{"model": "contrastive image-text model", "dataset": "made-up ball-and-stick molecule models", "train_examples": 97500, "image_size": 64, "crop_scale_min": 1, "horizontal_flip": true, "translate": 0.06, "color_jitter": 0.2, "tokenizer": "word", "vocab_size": 32, "loss": "softmax", "embed_dim": 256, "encoder_arch": "efficientnet_v2", "encoder_norm": "batchnorm", "encoder_activation": "hardswish", "encoder_channel_attention": "se", "encoder_depths": [2, 5, 2], "encoder_kernel_size": 3, "encoder_stem": "deep", "encoder_expansion": 4, "encoder_widths": [32, 48, 72], "text_encoder_causal": false, "text_encoder_width": 256, "text_encoder_layers": 8, "text_encoder_norm": "layernorm", "text_encoder_norm_position": "pre", "text_encoder_activation": "gelu_tanh", "text_encoder_mlp_ratio": 4, "text_encoder_head_dim": 64, "text_encoder_fused_qkv": false, "text_encoder_bias": "all", "text_encoder_qk_norm": false, "text_encoder_layer_scale_init": 0.1, "text_encoder_parallel_block": false, "text_encoder_dropout": 0.1, "text_encoder_inner_norm": true, "text_encoder_positions": "rope", "init": "xavier_uniform", "residual_init": "scaled_by_depth", "optimizer": "ademamix", "learning_rate": 0.00055, "beta1": 0.9, "beta2": 0.999, "eps": 1e-08, "beta3": 0.999, "alpha": 2, "max_grad_norm": 1.0, "max_steps": 9100, "batch_size": 256, "epochs": 23.9, "lr_schedule": "linear", "final_lr_fraction": 0.1, "warmup_steps": 270, "weight_decay": 0.4}
Rows from block 6 of the image encoder of a small contrastive image-text model, named by matrix and row number. Rows with one number belong to one channel. Each number is 128 + 32 x the weight over its row's rms, rounded and kept within 0 to 255. All counts start at 0. Numbers have three digits each.
After each channel's rows are labels from the 100 images, of 14848, where the channel reaches its highest value: "strongest on" is what is common among them. Only what is clearly more common there than usual is listed. The data: made-up ball-and-stick molecule models.
# convs0: expand 3x3 conv (encoder.blocks.6.convs.0.weight, 192x48x3x3, each kernel summed), inputs 0-47
# convs1: project pointwise conv (encoder.blocks.6.convs.1.weight, 48x192x1x1, transposed), outputs 0-47

convs0.87:101123078155126107130132137165081179143223200112166109123131118078159112156131131068120135150146154122153128101162104185111109192118114137101129
convs1.87:081106072116111091132103109141113167151116107162160188083185102171125151159145130082132088068127146124081088150117154069098171125096100137161142
strongest on: blue ball; balls: twelve

convs0.173:135083136151142078124141134090144185122117091098163132162110129171165062114178107151107134115179098068144097084168175117112087075105165148118110
convs1.173:132128151153116177158185143157095094125127158137084151100180142151122141109160158094115073102120133117099094173121075173164189172180111150184144
strongest on: balls: ten

convs0.108:114107108085139112106148174221145164085117142090176105156139158152124115077177172182124164115118171133145128124104159122159106055123147149117150
convs1.108:086129152129141163146138086167116125175103116140103088068119155163107164086094124086115154073140151097079187146097128091158094153184139160181143
strongest on: green ball; small balls on sticks; yellow ball; balls: twelve

convs0.1:063164096136162155170110158136176132115125102097122159114154075090150165173125147131145111162076177166098127136085088156100160169164121107105191
convs1.1:134166097145136113096177105122107152123133109135088143148183180141100124111175099102149129090166172128120127117119078068091170217164133129173171
strongest on: small balls on sticks; balls: four; balls: three

convs0.98:157070166160126096138130072125101163169118085107155134148096150176140081132167102121127144114162069070132115068156186112108088109135161145127081
convs1.98:138177082138169146091196164161129145092154166160136098144121141094136126096084074100117109162117145143097166160161086136151187179106108146170171
strongest on: balls and sticks; balls: three

convs0.183:088150137116115183088128111099158082092158215158137115065157137070129127135116133114121107126106167137165145163098076159180166158105122082131155
convs1.183:104111091129098170106134113143116118156132149165114100086150171133145101139097084098199063124138104118060132150145128110184165116182112093180074
strongest on: branched; orange ball; balls: twelve; balls: eleven

convs0.67:152100155106144124141151105087134039084107093171122151155131140141104147059085066133121127096038122170145099142092111145122140123145166141138109
convs1.67:164140146161101091192178153175122178155169148162166103138119138101171082152153176135125151105184063109172111074144133086156123138114140137115107
strongest on: purple ball; balls: twelve; balls: eleven

convs0.106:081105110130106140114074100109126148151100115148124155101089136149150101168167199081109105068123091138086152125167153115077104086159088067126083
convs1.106:106086116137165151150146069168123080124135146196084128055111151160133106187159146087159127149141107163128135105134080098084106158182101128110092
strongest on: red ball; balls: eleven

convs0.145:106128065113170116084112183104126168126101092091177164141085187171177053141163143153108113089143132125128111095124152160102105093119154146087119
convs1.145:126177148086111094180149113082103121155103161160102138091105094132127121129087050159106153144190160062102119100130067159108097166108102142133127
strongest on: yellow ball; balls and sticks; balls: twelve

convs0.159:136116187151140106157153114142093082131117130128110196165106129086146178115093016098098159153098113161122129126118174149107134149123166154165098
convs1.159:190058145110158110126163086096071104156138109163092119104104152140069141165085138087096103105099138126111169141126160095104077183128112166156107
strongest on: balls: three; balls and sticks

convs0.109:094109126118173145128136119145181111072131107110139077074163128140127146133111179095120153096111161191198137156098077138089130154074072097099133
convs1.109:133093134165122092114132108124076212134100134117157131161109120079129081100110150117184128168127170123100163128184100153172060092106164098095107
strongest on: small balls on sticks; balls: twelve; balls: eleven

convs0.33:085162119134160169145146114115180107118144154135142058085203159083131132142154105129136108150112160113141103134083043124168180136089140078113122
convs1.33:153106142137076153102150125165103156168171185172147103099085130129097092128092088082155110082141076107093164140134142108175112150170122099175071
strongest on: small balls on sticks; balls: twelve

convs0.94:119149105098085187092104104129127105170110162157158146112137159140123183106058187097172122104115178103134135166117152156157170110108062095148165
convs1.94:148162088131187121113147136102149166120151130079093113136139127121105117149206160109102121097154115150073115102104064102062100158115198142082111
strongest on: blue ball; branched; balls: twelve; balls: eleven

convs0.89:102157117167151194147123102104184098100107144156106127096171130100088178176113111090134114142113173119122132158095103122186188188151092083149148
convs1.89:170143122103092124115185157185094079123133151161112095133148178095118086135136110092142101083132059119112162117165105096117162161177153074168094
strongest on: branched; small balls on sticks

convs0.168:144074163111175130171105120147153147131117142105152074102118155121118123147137128166124221151136108128143063107135136094122112093039171151117075
convs1.168:157177096081129135078152124132090094086172177115111078149140112130087102117157152148156106109071107095137160167133105158203119094194116148150119
strongest on: balls: twelve; balls: eleven

convs0.128:129104123101171164151139176187173120141108149114166094098140124105156148087145091134142139149092117184130108173085097157061192147152164080103162
convs1.128:125177188109144159072123108071081158169185100125090155168112108126128136115132165097158118108163152109093113113104132146204100139162132192101138
strongest on: red ball; small balls on sticks; balls: twelve; balls: eleven

convs0.28:078133102116171143141142128128151129123164150118120116109183063063102179198153172085119118155122162137099122130131078109133148204152085104154148
convs1.28:124148073156081118104137115146160177149160180147164104116112131131110108134155074075098070097129058133157132154187081134128144172191119111124122
strongest on: balls: four

convs0.9:092150112188076152147130092065151127054134119129102119163168159134129122142119115156164075166085174086142162108158149122167159166141099128180152
convs1.9:122132129046141190142132155182079130140125102147110098128130096143126095159183127098137129087136100157168133189102053133081159131147138097143180
strongest on: small balls on sticks; balls: twelve; balls: eleven

convs0.83:138118150138144141090178100081173130119128191161141135130138129127138142142081093103116105191121136126129178122107060202148184133071118137084082
convs1.83:092157133129114107157095176175157083133100092091119138160178099083057148152126159101122083099117171118158129175112172132101160175176154132147169
strongest on: yellow ball; balls: twelve

convs0.129:079163121089157173108130097129133092089164146166088129124148104079148148123113136092180121150048172148082157189101069154145154137145102104124145
convs1.129:078115096155129109175146180126171144070098143157122116168189091137157102132105118128159157151159143145156150144072141169151182169132068115173163
strongest on: branched; balls: twelve; small balls on sticks

convs0.62:110156182170124164122171078071127090086162142167143141103175147145186109127090095154173130145104168133100108121117085171197143154091116108120116
convs1.62:109096176148078134097168103131096150161172187150117097130099134122098123096103100103191122135151084085083158117178144120185090085144146131166083
strongest on: purple ball; space-filling

convs0.179:175100121137072083140132113082148174080086125125154084179147168177128117099120135149105138178168117075157107100152185091146112097101168155126095
convs1.179:101115083147134176149141171173098121126144163153086106096130087070116110107139112069137092083066083145135157135106149115073166135146084066153129
strongest on: yellow ball; balls: ten

convs0.143:117104099159124169148135132079200137105131136151116106127209108108079182143119120089128100108119137124183176120135096116155171209141103085153139
convs1.143:172170171127097166094190112157074088169178183118133092084085135097130091170138107115162103124117101116087142081151137115117116166171115094161122
strongest on: small balls on sticks; balls: three

convs0.185:160074159161099074106153126117115172137102115075158124154116172173155092069142077148112135108159112111161126088163195124141112088100183164121119
convs1.185:166159136151090149164162098119173117105154123168107134111143140133109142146138104059107132159112163127095130139171066128145172193148054085186097
strongest on: balls: nine; balls: ten

convs0.131:101121073082216118164108157167145094110121096134124131105127081125157124102135143118158181091127146187159125167070118147066131097135093118083148
convs1.131:106092191163095076123123094105123160161124132153185150119145149125181103153110144128148160132119120078109080104164122121179066086077155188114153
strongest on: balls: twelve; balls: eleven

convs0.22:083138114153100159143134177087172106107099087119113139132135104079164182157093127137115133177087175116136170161090093142082157191146094117097183
convs1.22:166175090092139175119164098164154086131141118121118140126176120102056133157153128119098075086098118112097098127060118126111169161140116098209124
strongest on: balls: twelve

convs0.39:160165100063153137144089076115079092133133112155136118112092127116128147130082067106098136096056099100137058163127095149155139131132177167162100
convs1.39:077120184187114123058156185106139143166110150151128135114182118168198127124168132129161159116120124093105172131167102129077141120159121118095179
strongest on: balls and sticks; balls: three; balls: four

convs0.7:087181172145148178106164169149152100105153160152121141093172080089114155123150138106169144150084124150133136179100102156146209161121094084143161
convs1.7:141130177098165157104075113117152123168129159134129122103082120109126116165172091103142157106189118143152118170078090223149108101122118199135129
strongest on: orange ball; small balls on sticks; balls: twelve; balls: eleven

convs0.135:086158144103117162061162147088132089135127156175108125106160114104110127131111124123205122097062163134085126144100062152129176185128103095145155
convs1.135:126097109102060127122166079162110128179180195150122069126124149143115090126146097129174093072155111094125175137130156090139138130118124078185104
strongest on: branched; small balls on sticks

convs0.93:077171137144114173112146120080164087099122155135123153099151115125228137141117110095193121143059165117147127084112095123153181166149103128124144
convs1.93:139172089151112119175102189170127053159115079099096116126160112124062115126164121141095133145153139175093153118109095161106142112159095116190171
strongest on: balls and sticks; balls: twelve

convs0.0:155085154152146067137158160109112114097120089128133156165131132150123113099108084202071144141118140117126104077143157074160104147120202204131118
convs1.0:136194119117069172134120105140151171142073095154158068099117142141151101164075105152162146104137126125112140116129129195078182175158106081122106
strongest on: balls and sticks; balls: three

convs0.81:078099102186125162140192159122138081108108144173105116096151077113162145128113110119162080104078163160103128135106117138181165177129092108150189
convs1.81:152184159088113166074096108125135114146084147060154142144128155166166114122107168149095115149066168130145168144060130175078147102130130101104160
strongest on: blue ball; balls: twelve; balls: eleven

convs0.46:070130091125170152107148129098159126121158127132107145120162130152145143153127126073170107127048143117146146167074073197121170176176105123181135
convs1.46:139132168121112158145120147158108149092080113155127178156114116099186107127119101085087169140132117169144063122110137180101113125095123157062218
strongest on: balls: twelve

convs0.180:113136109121140132086130158104147153130094137104179167108111159191175027137131155159102115086179113086117115085162153121095103104122151177087139
convs1.180:152120159178117171155137139125129149108126146162142164139141168099133167087174047095141081126110156120086144121137073187150208141102091113112099
strongest on: balls and sticks; yellow ball

convs0.158:127053144130064052134145132123156179114119147117142069136168097123087135112163144167152109153136071105101145103163098093170122170148165109152093
convs1.158:126164135069123139136184158154117128085172115176154131148168086098188126153165074112176124131120116125102148159081120099077177117147113085174168
strongest on: small balls on sticks; yellow ball; balls: eleven

convs0.11:112079106102120086131133185169134143075084119097157120151111168174156065082167168189098138133142129148177121111126148144123084074099146171112142
convs1.11:104136110153091134084172135164152092153117165154186111058182141072135113100167117085146116110086153166089129077138193099136123102135168137123106
strongest on: yellow ball; balls: twelve; balls: eleven

convs0.23:103099147120161144138127119228184135116127162147129137093155126148173147072142139114146159148142151156095139216090089134121167094108137104069131
convs1.23:135121095129171061169137123105199157146112061171088100132140100110181114098156163145105142129120166100139122092146159079112178177132117172160124
strongest on: green ball; balls: twelve; balls: eleven

convs0.64:097164151202134201069170110099166114097124121176137124139184098137127142105124142137169174158145179116129136107113125100193136116127064097117134
convs1.64:168083104058135114174109124128080137185140152129084131140083166099101085157119090150119165109179058102138099182126119180110157127152131135143106
strongest on: balls: twelve; space-filling

convs0.125:070150138158210138098137160148176120124169131131112137124149110149122157153120137079126100125071130168136153142108049188093145158160073089119148
convs1.125:113097169082141120125147092153131118088074083119168122122145121115175137134176104092155083140119168106141066115071173181135092090117128175116189
strongest on: balls: twelve; green ball

convs0.144:151189117080154127118166118118141060120179158202101135163167126098074156134120083112142065114056121148145114135118123118111159178133133138154139
convs1.144:112118128141094171136157131124109166122161173078173090076090148153136067126134119086140126113184066091102164070165110136180110137129157071131128
strongest on: balls: three